{
  "train_examples": 39062,
  "win_length": 512,
  "method": "simmim",
  "norm": "layernorm",
  "activation": "quick_gelu",
  "mlp_ratio": 4,
  "fused_qkv": false,
  "bias": "all",
  "parallel_block": false,
  "width": 128,
  "positions": "learned",
  "beta1": 0.85,
  "ema_decay": 0.995,
  "steps": 15700,
  "lr_schedule": "wsd"
}
Rows from block 5 of a small masked spectrogram model, named by matrix and row number. Rows with one number belong to one neuron. Each number is 128 + 32 x the weight over its row's rms, rounded and kept within 0 to 255. All counts start at 0. Numbers have three digits each.
After each neuron's rows are labels from the 100 clips, of 14848, where the neuron reaches its highest value: "band" is the frequency band that holds the peak. Only what is clearly more common there than usual is listed. The data: strings of digits, spoken by a formant synthesiser in many voices.
# fc1: MLP up (model.blocks.5.mlp.fc1.weight, 512x128), inputs 0-127
# fc2: MLP down (model.blocks.5.mlp.fc2.weight, 128x512, transposed), outputs 0-127

fc1.479:112166066150074117099156196163169102152136127112154130140170112104101128173071113095135085098065060154139156112130161156156164096150122157135168153127157148096101114135069125151119111186117138162129142146149181115096119101136106184072143080086112154098165129134089111132161128153028121138089139116130137130078133124158170127190068111120152122167142170175069122113163072132131184128135
fc2.479:145159175166162138116092139109167183064111107084107118150157131166115124219092094164129121087183164117186144155148124122118139159096150151098078130171124118144035140068131093132117127163094079154122082224131118163094101070132158138148170117113118100144143136155160137122127140144174109103092124048195142123098112142111140162168124135109104149150109149145119092141169115145118063142151
band: 0 to 250 Hz

fc1.137:108167124211083183123106117148132092127101116146185139150145117176091124127111101167098060077154125160108118137100103084110133140154107165109094070169150148115100123131176103119194104107149174159121074114134115152133144217177160117056161125050114147126143160121100143089143149043143170114156102146094146163139143113140136149140129107172116188075121120121120134121097180083109169152124
fc2.137:139086121082095132203118126119178220121083157142144114147130104098155084103140148058161142170114124141140146074169179120148154036109118134141148148104114085114158090132130114128078123118115107120151134127091159138134163072129143097153120116229068121128120113133141140160111113210130112126059129138168117103150144155028132133121126129086113116166138119080124083136125091136170097143141
band: 500 to 1000 Hz

fc1.233:223108131149177107108098135042056169101122167099111143106155152139107122104099111043147137133106110155086058111107114164135178092128092147161156131138085129139116163159107135099143183138154112192177141122148163153115141161109132137128186105114116129147090143186181131124110140144182163099195109096148153165109157108076165119135131139153122145151109132125116072128138110147040178130140
fc2.233:147130119131088188119104116136154105125076142111149113136115126151111143166129136169170120121151203147115138116193126105126119168139128092113091113119236146081050107152133148138101116123125114128114162255101146211129106149144093059131088105155132119111138138117142093125136151131145095153096108025163120127176126128130110154117165132086138100128133088108173143147091154141146107142123
band: 2000 to 4000 Hz

fc1.343:131100176118108140122147113134117102159146096188163185118140156141120125112107156120108104134130160056096144167143074131119104145086129160102113111075097094150152140101085157128145052096094176174165077105178182144155123140146131135155168109150133156158092137115158160124199114143220101126129147098082127092072096167062125129170130140127093158150056134102065069087145111100115167154133
fc2.343:144111128157106133182135057152096134108108163127125103074129089176150109149134123153090094201078141146141136122135105116126126132130126108162150075131137102066108111141162121125119145094209118090194118161122204109131117121117145103085147141137107122104164174120119127106121049116172146086177140128132159134183140104177107081044153137134160100113172118131211190100105153123154067104080
band: 0 to 250 Hz; 250 to 500 Hz

fc1.312:171171107147147112096177137107055125114123202100132154123149113108162094111199133130088108142105119197184112092157125136108106112148143150199137122103130190108112080133162151120134154126196121096085115100140121089106173119064132117102095130183116147118132143134127141134149122164190119191106151139089169101136145149154030150086062119174191104070133151147146127143131157115114155108096
fc2.312:146111166135121129145130110099184146118196134154183163110089124105056089110105140152140187076092148142093105178117168135131130124080122104059125150188112083120142134121142109142139146091045197183154218132091159131130121104088114151151161060147150125143094127133134143136213136181130124089172165132139143120085157148114161120119152125127125130077152109108116096105139062110123096108082
band: 4000 to 8000 Hz

fc1.266:120179103094075134099122106079159155107162077156139154129112151050126109123159131103176136113110142132078110147169099122087123036151086145115091165169143103154118126117173152123146197115078151112101133114172112148130103176126146167141134161149144115092083138125125118141171138178132099111170133135076087082119129121092109145182136105150177186182141126103105129097120224073053157099135
fc2.266:152130066084101061140131135100225124130103125152066152122147206105125096141119140088131143080138125045137134131112052146111126136119177135096117141152187167157092125130105150109094163146116110138140098167161161170141108202139146127135141175101052122147146161138169143145060176155126112117105066091116113140160135090133157124147135173132086165157141117096111157108130178101140142152189
band: 0 to 250 Hz

fc1.126:101182190170128139148100170139141116140065197150144110135159145143166143120155107155137136116138137191107124121131083091084131152138045153090139136184156180143128154103082122165152098121129131127152153104110111116130138188090118134076100075098110138141156166097069108107151182102112149089138144108121173129109118057120183205156183159139154188112135111112158110076114198126124179165120
fc2.126:175124115094195078168168127141157121093205105091093138110113129114084081141113156105143091166093125067148136120136189114133127090112131111181118109036092095097155110146178116091098168145108058080060154149181138130137121072149144151191105159198164134109117128129187131157096100150127116154170125129125109128145127174120076077122094110086130120142139131148118141169158078146134106107144
band: 500 to 1000 Hz

fc1.10:106090104138156102138124191146120096167149156098102121123133179087126100128131157056159106113155179189101125099124105090101096101138131125163134097113120136093142136117119138164148178138031161164156152149118151075060101074159117128144117137184154139201142154120135155206137182155106115087084181102111179090103082158157149097113148080068090117112100137147146142127190146155145152106107
fc2.10:111111145138086105099122174108080111091147105088152162147193137161117107155152131148136169149158108128113100081064048171109117064152118130030142115161077220109116155140116142139202144159117163149168168115100074133115148109088138141153139148145151132149140129110102113095091140119103194108090160125128153076099095107088195085162126111115150151090127112175152174141127156075123142107120
band: 500 to 1000 Hz

fc1.253:168112161136132104144125085176073125152114073139149139109147067074125124124103165133148140123105129159117149112186188135129087153152111149128105126083121163144145088148154119079148133132146147207156104093173097120084094066093091136172117094123079133086149174086106174176178120139070160099158137125165190186194116152083088109100137108069147185102083180094138112136134150107112148113126
fc2.253:048122154137109110065150176103150099111104079129160091085095225088095145098155171071153077085125132142120123115089124176170147097165107081150162062131166130132156145150151131119149120117141119142168090073107145120141127143118142101124157133077121152113148143131122112129114119093137153096135113136131007088105136108107095154197117162092120132158123113125122157141090150198060149092136
band: 250 to 500 Hz; 500 to 1000 Hz

fc1.39:151143171122144100143163141107106153099095140130180144113079154097129113126154196165082147132067094148114155175118128113106113166095138115117124145075118129150121106094108140116167116205134127114114083122131095090153134161200117132124129122120099151123128158127122234034186124159071137148109185163174142141058149192122095138061119086162116095120106152091167158114112174148150101106148
fc2.39:111123098158123170105162142117140097098113147151123151118152144151124139066171167138048182132110114202169132128138159147154143137103130085161123099131123138107169091179146032106142072098156079126162059093088156134102104094148161118136160144185108143119126144118121084111103093047111155120070059138144178094116146100125124122128105113104096023138143122145143124118128120202153140132119
band: 4000 to 8000 Hz

fc1.279:136091083126118204125175074073075085081095101147135165137108142187114132120096185147129077089126130144180171089116077080127137076114122138141124106096111141092144075130161184128197140124130183207144116087111122157099135126178144162109125156083124154135144109182185147095123113119099146141187122139119093156204144134151086097138160098133184123152085164117123158149151111139118118099169
fc2.279:136121213140118134096116041104093147121113143140115117092122168169150102102153108060146051067083140162104165141145120145139132186140130111130139140111101110096122144143204097096111131150106132167114077112063093125176152117161117110134144104178106149101130161138147093134056164137124108064117129097101162109162080137077186139191159105086097123182112131114107120199131083136102146145123
band: 250 to 500 Hz

fc1.294:132129096097183176130132175086075065121063155157101114147140109111136153100064150126152166139133117153175087173131135106106133229141162148180124116148144137123165172148101117133085158112132151112174130109067142140121148140071094141105085094087111078132144123188132108095126134140059104083126170124135125141198162136126145091164127104059121147128138152047139087088089123102148131178136
fc2.294:093098162172087096150091105137184194146206113136165127155183138110116121155147134138107133142124143104051129083130148144150129029149097105124108178096157132144083116139188085125181081137120106137079107169168107145146134090181149076147128139141145124095106135109144160148099170110142132135106101084113124102076083120112061183125121145168085083145136096166139109217148088113139120115135
band: 1000 to 2000 Hz

fc1.106:102160149163162088125148146127099125139045148124069128149157109152121097147138180132140159117106106155132165146098121157128107061126119126135135157139179189140106097100178202105094171195153143104102079135184153096091076113147089141146037134143049108118094106110120127143109123124129102086154143167154122105179187141112143149188129140141119177154113128133133167146045175153101168148133
fc2.106:197157101106108161093117169122099102116141154111096159127185091150145133125149138086170119102178136074136101134141123190112131078170168139149132117093119123138134149170160070135126175123175116070094089114094093128176148125120097119048123133208102125143084159125135095112083084174132121160190067112078141137189084109177072084097116113126126138110152143071153130118113192127114111171129
band: 2000 to 4000 Hz

fc1.116:104088063082150140160147140119166143129159160087125146091172175090128115151139127117213109125186130126081163109128087106046140143100110113116123155170120156132138142101134140121169124120129185204101147124128116155143119172128081193120072147157192151126093120124147126137145089153103170089157126146127035168183140179179107157144169124118104159169113123104087126101077132100077120087154
fc2.116:102150155184145156090143130129076130089077094142136139153108074145127138130122169123078098094054118059157107195074119139139134155140163133124103135074165085146120105158096139154137118100154084114104098139152162123069141116143122141133118095095070137121165112121153071106116213074131103166097141123095136046102183087089166164136089143162126106157131129181193155105152124185154126135157
band: 0 to 250 Hz

fc1.14:102153094071070139097121214101129101058103165132115145067124140177133156143158125163193114100108172171137170125182166158072159143123180134092106140159086121139096162142122184163094133159115084124098136114136164113109131152161117159148145138124179142135134152051139165140098142079054105204146115172152154100168106114084117175104138091093083142138116117125111118155134165091120098162115
fc2.14:124145186135193131118150101160165141143130128081162170131091108128133101036148108078153129160084072148126122106147120124129109121114121105159154098146145124079185122177168108136171126180097165095125155095118162099127132151128150116110198131135095139148095103116093069105133100214101106092198154165095096121089117139140145124139104129239132052103131120104141164095134144125158189132106
band: 0 to 250 Hz

fc1.23:108144134200145134141117136122133155144175098111182131116076175150069146137139114144122072187165115130062201200131089191076142118114063125130132188107117113171129117113099144106092094076072160163197154109118132152124133153110127167172101092149133144128101155132142122101174135140120126092068174152162109122176142125113053107133164130070115112129137113110093099090074070119111124141140
fc2.23:149128121070080128161148119133081091103106150131113121114161072097133115102117103126146179064106133148148077142199151122128117121126165142126110109075135129055125105157248148102209167182202120096090144139167118122132121138159120098087160083150161127153112117136118116126209156147115136176147119099102150172069090130156173144163133130168114146120071121112176142131149136142128099134082
band: 1000 to 2000 Hz

fc1.231:165110068132127132085125160202121077149071129140126154148138107106073117130150123148123168196129142170159164188150080150084104171064179155138152177109128145128126214113193116087117145126123127146178069098141130136153129111075096149096154128121137140190168169117063136132130099058116170119129149133142117120118120107083201141118138116091110153071134144165115150193133120132099159132109
fc2.231:087148071148147127122143116141139095088162128119093138099173146134163127135170179047149167123175129145126113102128134114124126075150148144135121141106111136097112129133158182131166077059108183107100115142139165143099117107167128160089160090130106136099100111123143120159119134077144152108154070101174151111113120184073161120152093123042229089133192161152071142161140133129104098152039
band: 1000 to 2000 Hz

fc1.280:109177131031172098159113132079097098105174104198113140191164127070136116136176126231102127169124093097078089132150111123104125143139088123126142120068103124142139163131132111138127118114101149132097121067155167129120134170126133112165146098116108124141084109186163122146164098118150100145161189129099123138112134173163151162115111108091099141104058114055099112104107170119063171146164
fc2.280:100119188221119140098103159120157201187091091107120089120108133104120132136121136108157112145105180133122129149105185125141127113116107128123093171157149109122104140132145095084137115182093143103150159191140121162141126098126063118073120172124103135151176076126067152133095113135121108069056120085158139126127155133118075140130154114142134133110189133159133159237140108112205153117067
band: 250 to 500 Hz

fc1.208:176093099144194073139125185110113124096115200104109127161145085123140130142124150173087149118141136122171080111174156169121131070116184126079146111150069146130118082109162104118115134134171158144130107132207169131129149151167152134100131072078110160147120143154131146141126180160180119096114118119096119089123187041151159197119120113181165138127090129044107076131127112125077135121122
fc2.208:110152102128076135070099173129106158015149102142150149153144110148061183170139151102142084166151157148183103065181105154122114148162166119135111137184203146096100087118111129101130135117113117142129134175095087151130125185159117091120170168163091114137145164115177135122104146060127102098170097079129099049106142143143137099107144129119113112165085133176167143176144143132135141086111
band: 0 to 250 Hz

fc1.357:104110112184112126089143120126124113200085109159118106128142145130101112134121145101099084138110176230158106148159063144106106085111164144106140147107136173101136125136111092102160122132113138129094126133224108095148147082110117151110198093081157126172156111127090110159190152176120131106116120124130159079091174179116176111044103102141110162136069145139181148132120136112193163097079
fc2.357:172147137134135194101122090118097220154131103086143122134186103147097070132107178161079127109138154136143068158093149130126127140186141152134121087206121135161126097138095135126148140180128121105106033156152160105148140113163120184128144121101175125160133110121162080097155178084119126128205129123130202128086124108143088196082104119151141164140095120093103152146117143089079135123086
band: 500 to 1000 Hz; 250 to 500 Hz

fc1.8:204116070068118105163133076125124133087125111131128163091202139144161124127095154103144144122174096139186156065145106110111114128153102111086137137147097133160130178135155140098132165083162103193171078141121169071146166170151145140097141156125158130120146107160175163135103121166116149096161090100174155111191100106134038081192087089094119127138122168179161132127155147085091113139145
fc2.8:071141171177122103015123141115161128122166123085063133144020166169111160125137127134117105090102134140108134164120133130143113125108157122134140128105142075129138123137101110132101124141094148090090162142127097157141144118103175162165161058096095134099174108148129129164115162105130119167142144122099122069091173147161210176106127133162066063138134122122112152158096164186087164128073
band: 0 to 250 Hz